From a checkpoint of a small multi-label image tagger.
Model: 2.96M parameters, 32-pixel images, arch convnext_v2, norm layernorm, widths [64, 128, 256].
Training: muon at rate 0.012, 11500 steps, batches of 256.
Data: trained on drawings of small networks of dots and links, 48750 training examples, 60.4 epochs.
Rows from block 4 of a small multi-label image tagger, named by matrix and row number. Rows with one number belong to one neuron. Each number is 128 + 24 x the weight over its row's rms, rounded and kept within 0 to 255. All counts start at 0. Numbers have three digits each.
Before each neuron's rows are labels from the 100 images, of 14848, where the neuron reaches its highest value: "patch colour" is the nearest of a few named colours to the mean colour under the peak; "responds to" is what is common among them. Only what is clearly more common there than usual is listed. The data: drawings of small networks of dots and links. In brackets: how many of the 100.
# fc1: MLP up (model.blocks.4.mlp.fc1.weight, 512x128), inputs 0-127
# fc2: MLP down (model.blocks.4.mlp.fc2.weight, 128x512, transposed), outputs 0-127

patch colour: white (25)
responds to: red dots (57); orange dots (30)
fc1.208:124127112141159133132114092109044165143192115124137101148113105168119123138092097140132123127145137110111127133079091114144118167174129151147103161135098102136127128114092094136129124140098111146129134118162123151157139096148159150099142092139077145124081076144136138098141154124108142122137089139112129126135141122147146118164160183131127150120144142090104132101091155132117127130106
fc2.208:127139129153172130102144113136078094152111113140060122123129139164161096115150158105122095102122150080107108156146139127094126183128143177133168096148107148142119130113146136102125112145140101089119104143113100104094137114086128110157099077133124122098139118133139129142090088133135085144133107116128153111153083125110134145139150143132138126169149115119133084105110094175144103148123

patch colour: grey (68)
responds to: black dots (58)
fc1.482:137157125069108157130113140121135089122094117116085153110108135137140113133132108149165128152093157143100105105115115157171134129162132154154131135125143139136159117132139119133144124152133131141107084145110143129139098117124120103146187164177130126097110093137145091084120133143143114134094126124172133131117126118069127088181129119063134112106073156105130149165149129113131176146136
fc2.482:128144150133109111116166141178109113134145167119119133122102139131128135135102156084155151120118136112127107153143125104124185124122118118165127158128138125133127132142159138142094119134125157156151115123132131143162094097166179105126156141077110077120127151157103115096113188103129105142193101099124131056130148111148146105133161160084133126121148108128080137110125113135177119132141

patch colour: grey (83)
responds to: complete (58)
fc1.131:133172082074138117102123117120094091125144076150157128136141140148111093111139135128165115136154111079128115168170148150116099130108103116119134139127141119184135117156103141110108133119112149102140167169145140094140132173105159161135134104121159144139094194109166116103092115147131141145136121152142146103133170093113111125128092121144123108104164169138141107125133123096146150119161
fc2.131:163113151115127131155137128165125145146100114121089109133142092161155117152144149146155184148148135164145152117148138109113161174124112137088110126093140141141083127089124126126159077117114119101120132149146201142130152149120132086134123143106118164154110113136156129122151137102134089135150071102139139109143154159090122129099082117112147121135190110143135148108091159123130128100150

patch colour: grey (83)
responds to: black dots (55)
fc1.207:177142168109188105151107105147091126156115135096144123099143140133107135176149133154145122108110119109112153139152121093166104107133131168084164120107153113119110122173125120101126158162163089110116149112117110132131116157135155113134163111134138114147124110140125137119167121147156138097134118120107086103086137121117061079141132140149149145109147128129165126074111134166124147087144
fc2.207:134131095114121122163137120170126159159107163185114152160121117146149129146129148108166136102119148094158144162141068159116107124152124136128131101099139139094143121140103126126094104129124147106102082144093141094153092175158135157096117128107142158092145167126143099117187154122117144136145135123143161122111161112111115125141156102108158087168135107113112117097115122161082118109104

patch colour: white (25)
responds to: star (29)
fc1.205:125103166111125178111109149091146117135135166133115123131109098159135094085186145109105133141127141101102095131112121168116108136166142087117095113133160119090134117165140160136111132150105123129093171113138125111105128080117135163108098163145095117181095173142081154075118150102101144127140150106119115136153135130126112153149116102110126122137186132107100126142130138135130132157099
fc2.205:150093110111069132132133106126124089133121139141124104168131140116118108154149105143107139116118156113139102145139139140117124123085117176110095095153105146092146179112133108125177115142108079147123130127119128130099123143145151132114169080092139143155127118136144157154088114078093097116139168143183150138143159124167099123125124163141126129148136142123155144145107168153055131110128

patch colour: black (45)
responds to: white dots (66); chain (29)
fc1.220:107170198158152102102194120132104112141128107155115118144125175124124142106101138123136163144113150134153120152140182089133142107143111120112121103148155159119124109146152124133073129114113136126141102130069153161159095106141108147117106140118118113097155120164087131121128132120128139114098139121116154160132168126101178131151114135121154090094149130116127151140156153128103158069132
fc2.220:137150098096118138134143132147152161101155132107116065105109130107106142114090118096077128157127131130123148172121073106139162108144166135110125126143131131118138113132122146087106112142133088171122166102117122149170097068132081109121120092103150143117130144152159115138130124101123124154162105119116089125124072140106107147087140110120132084071111116124151141083150144124139127115137

patch colour: black (31)
responds to: yellow dots (56)
fc1.254:128130061093172136134154159143099123148119122133161130135114144138106123135179142151092143106133111120113144107154163126118144117097160101126136131146034143114159122140166131166146155110144140109099152119111103141117130159129152076083138108165134143128102109097103132118144133149174127138141117122115093172109147116094152139136166137097092137096112156097114117108133123125167152119139
fc2.254:122134107145122191189082134164123114095135118113103076142117133127113152148123153132110124129103113112125100119154107145115112119192120091140110089123122114120135143114091150126102133125147123137102132113123137123169152119142161115146097149140114144078122101127096123122111139160165209145145118129136105123104125172133083113126150130084122127090112120147112104099080149123117081111138

patch colour: pink (37)
responds to: red dots (52); loop (32)
fc1.241:089160103132165149130129139161132103125113123136141134131140138131084119131106160147158151149156145113143113165112106098147153145119143086130187143123163126123156110090090147139071131139115077165107138138165110109137140121153118076141139167152083113120097161123116139162113103136142131095136108142135105138190146118064142107148128117163159158139130152120138099143149131125127086125111
fc2.241:149143086101133136120119142127160162114142108127090086140086109126105126117157148147107147080136101128134088102174112148110098145154118115135111102149142141128126080139119092124121153135118113137135135106105110089146148180112185111123153077116092102132130160132121128140148127168136103159124116090175105148123122090116131095141094103136160128114115149135176114139175092169141095136123

patch colour: green (27)
responds to: green dots (78)
fc1.56:127147104133117124160109096097117146094094138114143120119115107161109120120126104102105139153119134131141144120146143159133118104138093109123126141100114105098166130155080094142095113129124134101125112155140117136115154159171113103133136163177088101133146133112155123143132104158138141115095157189162137087163137111104158106141133085179116090096155102115137160100071140128157154141077
fc2.56:130144111145130143168119102151118170143138123099109116154129141121125131152138121137134156131139132170194067102119160169131132129195083175155127109130147114147140132101139109149164090152131152174123110178164130133119165124150122155135158099102089128132148103135094132130125153136171149087129122079134127129099121124117129129115145160080113101107125141082131104143135164124106128129131

patch colour: pink (37)
responds to: purple dots (100); square dots (68)
fc1.275:101089110127136145108111161155125143125128093160160156111109138161120117128153095112083095139184102108150141141113119182105123169134117114111158120152117152128109120097121118138155136152067127130146116171087097101137131109150130164102129114166100127149128121160145120114136077137122171125152099130146133128126102150134116098140184150142086138111115127083156142142158128157108111184131
fc2.275:112095164129134159118130122135112141160125105139087166122171106152177125150097105112145104113129135134105142160085142150139113124163152124135151095152138118064159129130113144105115171093141135126116109111151083123123143124097179126085155104124126124164133107136120157145098091132118137121127145117126139145147134139146111175131137117161139168100119135097097124095078115120193130120069

patch colour: brown (57)
responds to: yellow dots (40); complete (32); green dots (25)
fc1.248:120121101141137124150162097145155152136150127142132109146130130153099143135114120148146135113151159157132123119166125079057153121124149123160121096101109141135148123145149130121086103091137117113144143115117128120119165145146122151112122103146100172135132118091145128119118107157152109114183151123155168144127146134137136116109090123187136093156081081152118125111135101059187102148159
fc2.248:138137100160150168133154180143179097126166172144098095117167111130136144150115138159194188126124128123102131099133098125167132160135156120144137123106105115142125176141089113095135138149106106151121159108127114140124126093137100122148116123128135092140159166176129162155126124106149142142122118119127094110161138106156118121101148108119168127114176142174097121133112101142147130148151

patch colour: green (38)
responds to: green dots (84)
fc1.138:087138135140108116087164104167113113126080147116122100161151111189115112145136114108145077178148129154129087143119120113178154129156117162111131166132135122126128121118119126109125133143121118128137088155142136158134161112165147114129151144149107134142113162138106126106140151146113152082138161056097125133129149136132151108129099084185152120112134110112080147156087127138116157138144
fc2.138:140116086152179106162149100134129141102136112164144141090144115160117123131078111161128142137116149096097090144139098136137126161137112144127124153093127141152160125121135174171140118109129127167123130153113163106138152117151118130158124088105116125095081134150134126126119140144134062111166127098170110129154129128121087123135150150071072161112130161113158149128074138109121107124135

patch colour: black (34)
responds to: laid out on a circle (75); teal dots (28); white dots (25)
fc1.159:090175158161157141130116173115117091110134158150135175134114142112117133119123111150123120148141115119104101119093115132148108120107141168117126120082122155093084112161144150149125129094159144138136082141104139161139138134151141125105179148091129061137136130136133095144093128129152094159141136123114158145159113095118102173089150161143087120114144120100142141125128189123093117097135
fc2.159:139143113105125102160111148105104174112104134116170152139100149104135157115164105133157133121126147149117084160101109083127151134127142198150176148118151133146100105136130111141149163151144073139114111092143081136114097108137144138130126103134140145109105121089112146128156139107115176132141137157105109151121095137103131128142097151094133085158129149153128088152133119177099107132078

patch colour: black (27)
responds to: pink dots (33)
fc1.222:125136100122088139143091146091129085160150111201150090110088136119143099124094132114161171137136115141167080132164153114166138150092115070144121102135119093137152118134112129145138129136121153143115117143158170131124105133113105123141072140094130122117112091101138172099128115119139148172143138151117123117121124130158122134122110159103171141112148108131167125132168184131138121109140
fc2.222:158112112121113148121121152155141131123132105102115120138087124177121118123120129159110134113113137155190097177100099158167128158130124101122148123138164119128105104122104113140193143151159115110118112131151155115104144123157095121104172124085115105135153139143118124189103163142123118135161130121126122130160104072153127144126144116133194151084100147121102102158139174108116101114129

patch colour: grey (81)
responds to: blue dots (40); loop (32); teal dots (29)
fc1.11:144097136109115130119143115131142149152123128135136149153114119145150137115099125099142109114093171098129153130090142139158124119134091113172115102122093116084121173093100128084141144075148126149112105134059094139176147127127139160115118108119152137108144148143118116146150116172128153107094108138155128113092110151153180083139126160171153108103179133134159102134141116080115147112111
fc2.11:156097155137111169103107157142110132176147169105114113136163161189124121121104103114125114139098084120132135190144113143159151139138106138132108122134124105151117142089155074155136152132122092136121149146097128134136120137126112141122128165121097057143111137125106096149131126085131116071147130144150100121092098139138118146166148132108182141095120098140103115154141118132149166148127

patch colour: black (30)
responds to: laid out on a circle (94); orange dots (43); star (30)
fc1.283:124123136158098126113174117153151084156159107129130137161129114116088121119084078151134138119094135170130083135148137087120144181170126152136139167143117102168123156132122111116102118160154140113154116133169100157141126152091141184134145121130140114135142122091122128108132110126120108118151127135122146112126124104152112082145099147183102123180132106126151145141120173106186156139106
fc2.283:148152100152150135114130172138139108144099140062137172128134126146099111132143159138145112124141162136146163147123121137140133077080131122168150112124160079109139164146085127111117095135126090143108087106133139107141167102119124084109129136130134107155125152115122102130141141070100125087111127094098147175131184086163141095143113121142131171143131169112116101146126141136123134119135

patch colour: grey (75)
responds to: complete (60); nine dots (42)
fc1.58:108129146129154122131118129132130088124119130110101146137152083129146102141139097121104109155089148103112105156172124134119149109125128127106131163123173121115121072145183118125110106137163147188151149154122116180105080146145108116208092141188131137147129148144140116094166096120118133139081144125118158132137155108108076117135151142140150132134129131108129101120106143116120152167128
fc2.58:146099142115086178135113125143085148157173108129128120101149137113087095131130146090108184097138156127143141141148098133106138081116094126107066156138118100089125132071147141132121116146146149136094101132160080139138094169132153141129110129079122118119140154134107083134128117088101109122138088151157153120141144130142143146124147157132128121103152089116145150163134123148110138119166

patch colour: black (29)
responds to: laid out on a circle (88); orange dots (42)
fc1.229:134145128090136142123097140093120147120146132130140131182165147109113126107108161138144135135151155146110150118157116128084177150118138141123116131099110121093127127124115106135111140122135173097164135132134132098152099114118125213148101125129132132148138094155121143174148114148089124115126121091090150118150190168151095091137102107135140165111180137120138150094097127106116116076102
fc2.229:118121101112126133157144137145133140182145107148155133106075122118121122101097124185180092137118143126158118136150135132114093117138110127142102132159139173169144171155092117104090105092131122132149139095118112140110174098130138110123101169121134145114110170091109125145165088130108106126148142128128140117100149110148079138124122125161168146091110154117139141141109124150133152049135

patch colour: grey (65)
responds to: star (42); teal dots (35); tree (32)
fc1.265:136124100138141096122130117145134171130149112098158135125149103149101157098109154110140114090120092148130116127126120132142145152148125077158142144174124136154143138118125129081161179128167111124159119121089097090090104102129145064131152107094157115132120155146109135078146115162131125131134132132134145096057096112124142116110137104164131108167070121139098151145175131123118113135139
fc2.265:170132145113121139075114139102140150167132146162129112152134130117114147126135156111151125132123128157140130152105130167100147128104162102138117187145151105090167165165123102148133154132137173179102156133114148156115139137162156142144182108134135133098125136124129116173180152116112145100092083143162112124169139133102091119088118137175123139107124155098134124132165088137124136100115

patch colour: pink (51)
responds to: square dots (75); purple dots (68); red dots (26)
fc1.50:094197116114134123118132132098110124145154142109176138139122122099178164136091125132110116095150107145146100103075117072133128146129089135153103141128143143150099099142115093116061121114106072145120137116147115135185126126155136116150142133118134160156134122167120168132163093129122184107108107159166136127118138114118135095136152122127085129147151141111151105131150099136134148138140
fc2.50:099139098088119098158115118073145167108132116115108162148099119107160126127201104098152115131097154104100129128122162140138137157132141168075160103162105080145124097144130139098116106134150129122181097158124113134123110103110153133119113146135132127145144140124119123133123171173132145150110140162130121119165128120142138140157156120190110103128162126124111134138133099151166085089113

patch colour: brown (54)
responds to: orange dots (92)
fc1.126:124144110156104127136113070143105138093171138135136139092167080142111140117117153095122105149123116096177146138129134131127129073088144098168122133145147127122127128125145114134126124159091094174123156131113137170127114112148135156143152122104078151109144119154126160132161142117107085135083099165147119092131111106170131160139124161083131150113182118153106107114122127102123079143127
fc2.126:150137086126101126119110107153075128148162124143146112121097167085104145145115102123104145133139129151137139155088108107123110118065200125107113126137133137122142158156123100147120153120154116097110131118107125151130116148109090163123128114107106160091110141131096129111106102143091130151095102130150095135135133156110130115133188085142145083119164082146115120083079097144136125119112

patch colour: brown (55)
responds to: grey dots (30); pink dots (26)
fc1.296:143150143153124106143144121155162123128129126118139138128118185121133129131073101135129111104116089072210098142109121147145127146161114163133116169171129144124125116143143088157128138139155131151153141113084102107135151145108070149115145118090126137116125142100146077105116126137088117181136146139141118151063127122128111126078124152128103112156106127158106127131162138131131091139117
fc2.296:105140112131130094108114135134078134126136119171118110144175104152069155170135125145114117146151119154163145143078118159146105066148140111130117117127121114133096105116165095091161120112116129152118137109176136115098157155112165156099131120085115116148129117119124059130142119149104131152117114103143153098158102132116140159130112143149176121113106129101148137167149129105158124097086

patch colour: pink (44)
responds to: black dots (28)
fc1.236:108128132122168133111111120097112114136120140135122116130140153162122130138120086137081137164102100118113094122189141122119150102136160129180081125100149146174116109129157134143137110058113125129157126101121117150151105146126141108145186089116135059090121133101175121131142122142172122131194174129116125108130143161115107152106117143122155101118122119150138123154097137144143127133146
fc2.236:114104139112119119093151126099157154092091140161093108114145139096092105083166136111135121142142122147163072132137137089126114101120161125138136162094122129178105079160101133133110124166138112108131129123178085146144113085146135119144135135120135157124140128134168133100140168139130105131106140116100155123120129162114106104126098112105158114149120122089114049145160092128091139119130

patch colour: grey (66)
responds to: nine dots (45); complete (44); wheel (26)
fc1.291:110141076175102140158160118141118150130088092133116132136126160134143100108080077148120153123143148109120152142147154127126103119121158135123125094120164119107131113111115159119111193149142142143087091121147131135151071132136159139115121156122114139118157149128137112125163129096108118109149145130117096138106133111072117104137157077138134146142136220107133104118163120096127146118117
fc2.291:140117190126132120110139139168124127107161112100133084141111108168126077131126152166109114136094139157147105142145162146121145164093080151104069124142145119144109113117122150106133151093125127135113101106115114163106112130139110140132087139095115133188151109124133150142174131116101137113142155128114122175120151154126149105083140093095130156161121098156145147112174127148130099161160

patch colour: pink (45)
responds to: purple dots (28)
fc1.80:126107176165063143145144166124128145101128156136114157136115145141118140107123119112157138101122114113112120119145116120130099108131134152136097161105110161104160173153137111121130121131130141155163100127108138126118173106168162106104095096100152110092100209144156103109095131097139123222124117145152155127121140134162143136163120138140120146120124109118148118140108111109134099158118
fc2.80:138145131138119092161116172128131154127080090120140080147161134138140114126183128152122113122142086146121159126138138083121141126104088099112136134134102164145125126149135097163133186147127131120117181103129124143098168135141088109108106126123139147155129137111127099122110111142088141177123141140110136122137088101110107129142084096131128130086203144165127135094137140141134157111175

patch colour: brown (53)
responds to: pink dots (62); complete (29)
fc1.352:116127142149083122139112126115088120107147108139143091105127105146106147169172103148116120111112168103148133184129134113130137169122091182101140127136136133132135096134160144144138129146115172179147145163122124108137104149156129139127151123153121132145078142107154136118111187141138119153170105091138101150104142166101100112151063150100110103126162132098131115093088123122124091135120
fc2.352:156094173131110149107156140139113095180073104124119126161158109138104142083136152110138131116069122128138095137143188130109133135119121117143095120086149129129170115071071127120150138105121166094105093165098157133112121105155108149113127111125139162164126114158129100124161072113125111135153121116137164122155113148116162130134124137136124149117156161135141108137137129134116102124170

patch colour: brown (58); black (35)
responds to: laid out on a circle (83); pink dots (46); orange dots (41)
fc1.170:147133162083179154102143130089102112132165136152147095150095172112132111137119130123136139150093129118134117133105085099153132134134149130120156166098080128129138129126183114144100108139131100139124073100165147130146138168111155092121104143137173117107105146099124147112110089118141104138131118171154102168155146141185110093156154131151124120086125134136141130115141167094139098123136
fc2.170:101119126122121156086126104158080140151108093098121072147132120150130112111082141169142107179110125141110130108157131176138185138120158135165146150100172139124101119148082143103134115141154133122129161134105134126129121169153159134145133135148131103118085116136112117132106136148117154163144166180122126116068124152165117136148098124143171095115147119157150143151133147109123112086125

patch colour: pink (38)
responds to: teal dots (26)
fc1.378:116158090141130111168132150127119112090125098127092112141093123104161143168133079117101119150146143152115121070081118168122142152112178114138050133120140119081128143122132131202083153131122136139114094103119121108138105118146148152106146143130105154158125157131093128148092119131162141137097132157127124126128133142108159153151140114144120115098156070165150142133121144130118135128145
fc2.378:133090150103152151153123124102156186158168122135087132143097093111160126132176145130133143139120121134154147128122118143112111146142119156128138120123170157127096173130114114173173107142161158148120146138128132184106129155121086101128106098106105113163122143109129106169105148173115132160168134200103139149131108134130110119131132132124143075135169119119135139133099102147153085118136

patch colour: grey (71)
responds to: complete (60)
fc1.338:093146154127082139156094128101086157137128112125164130145164132140128118118114169152114129099138108080111098114115137099138142125150097125124126115123173107112097186115125098139148112084157111100112092128131168141188166123137147148126199121167147127104088100170119127143121139150126122151115107148128144117122131099095128120121130126133126134073140167151100099136159143113163149104110
fc2.338:108119172140115141145110066129102118143085151132112144092105128121155123126141154145148129087117135105078102158166175128097131106138111115109170077103166115141107143148143091137136155145125105144148158125083143103114101115138128142133127144134162124116120131097109100133131117164135147133107106132105135089133101156121132146138147108085181117144120134137104126116070210144130104142119

patch colour: grey (63)
responds to: complete (42); white dots (41); yellow dots (26)
fc1.104:085138110101140126168114132151112099127143129135141188120142129098140079119100111151161104134102118099114149124159153101091110130109122103103180100117167113111134108082125146128160110144128158181080095157107140117089120147153134169102127113134129139141113106114093152164107137122104140142142092118134160115106145111100145144107163108104121122112142152159120127140176098180149112162151
fc2.104:117117190130162120141102127118117139150135149125099151128159134105154123149102133163106138120128106106080122153147141109144107129116175116144146084075157114113116140125125144083164141126111118149106137116149141168151150113093105140145156116164093157093092086127145135096125115139137138099076151105124090115145145075136145139137113118083145066128155113115130128170105146114159111138092

patch colour: green (32)
responds to: teal dots (72); green dots (27)
fc1.419:135155097120162101119140079164115162155109100121138116141111162125148112170124103115101108105142111133096120157141129127131090157160140173097168128136130099124170120106097127139156106110153110121096142113115144090158114148162171159101145113144124154080128156149082119137177123113120101157147190116135134109110158130119150121138129081107124124148119133070123152118083113134094114118120
fc2.419:066157134142101121132187149133158136119160074151143092095142107110139140095135109191153131145144147147145149149121131148135118164115140138154145138118129139107115110072124123102129122139145117168123135128132099118132091158143151141140142105095137109087146098127122132127121169123162100133148101110163113118132121124134179088107166121108090079164107105124152122103132162170105086116128

patch colour: black (28)
responds to: white dots (73)
fc1.297:160170135093167159145127152138125131081080131121171163119143125163129106138108159103128103133135173139124119121120159115177136114090160137137115165114134092104143094137183132131129127151140178119120148109111116149124137134121124118111110107095106060141125139122124098115150141183144108119145133130122170137151131134133144134137123125109099145168111126158137152085142121081126161194154
fc2.297:111128133114135114115124152056142101126091165125103097129124114129096126139125113110131094109126093168138107083125116108136145112147114126115095157136174143125126171140153183141101127176147180123107138081135101184128138151172120122112112136113127141124136101168142105147156166165140099128151146106164131097149126159145123158111110129145072158160113116128122128157128126152118162158118

patch colour: brown (63)
responds to: yellow dots (52); green dots (38)
fc1.327:140159134126150129132157097110099129129123135134122147122151088116149100150104115103120118114146156126120092126137088114115139123127172131137149109160137153128122119116163132130101096190106129108139180142115124165160120120146170122107120129142107107128113120118093079149155106102100127107130140131126158082115127133150148106151123051116157112077179133153153100123151112193104114179146
fc2.327:133105162132122147142119102144101157088145150153141195095095110127094144118105139126115109158162119115094131120124137141105069096164171172111158155124121086162075104178152112126125125144107155139107167153104098161111124115123133130166129117110100095105106137145106148096129096145129128160083151084146122125124123145139125150140169158135124142139125111127134150112083144134107105148131

patch colour: brown (57); black (33)
responds to: white dots (74)
fc1.40:145141116185118098165132169135159126088134084123104165124115158114099101153127156143148108136157166161133094129108097155114102119112106128102157099122153154131102074143102130132129123145103115142129138126127092095098133153145159114142151144140085087141159127154100153097085098110110134144079142135110113147116108132128111133152171154110176087135142119135113181157134159149132118144124
fc2.40:182149106119143138106103163161101134114127127181151159090128159110087127124163154181160135120138097149111078102110123122136139095142095105122145115131119118093129140117099102163090146096156121130137190150129157135086143148109095138155148122134164145087134155153153097114132107135158131124138121159106132138150141119130135086126123113136119126060118135130114159101113111080143143106113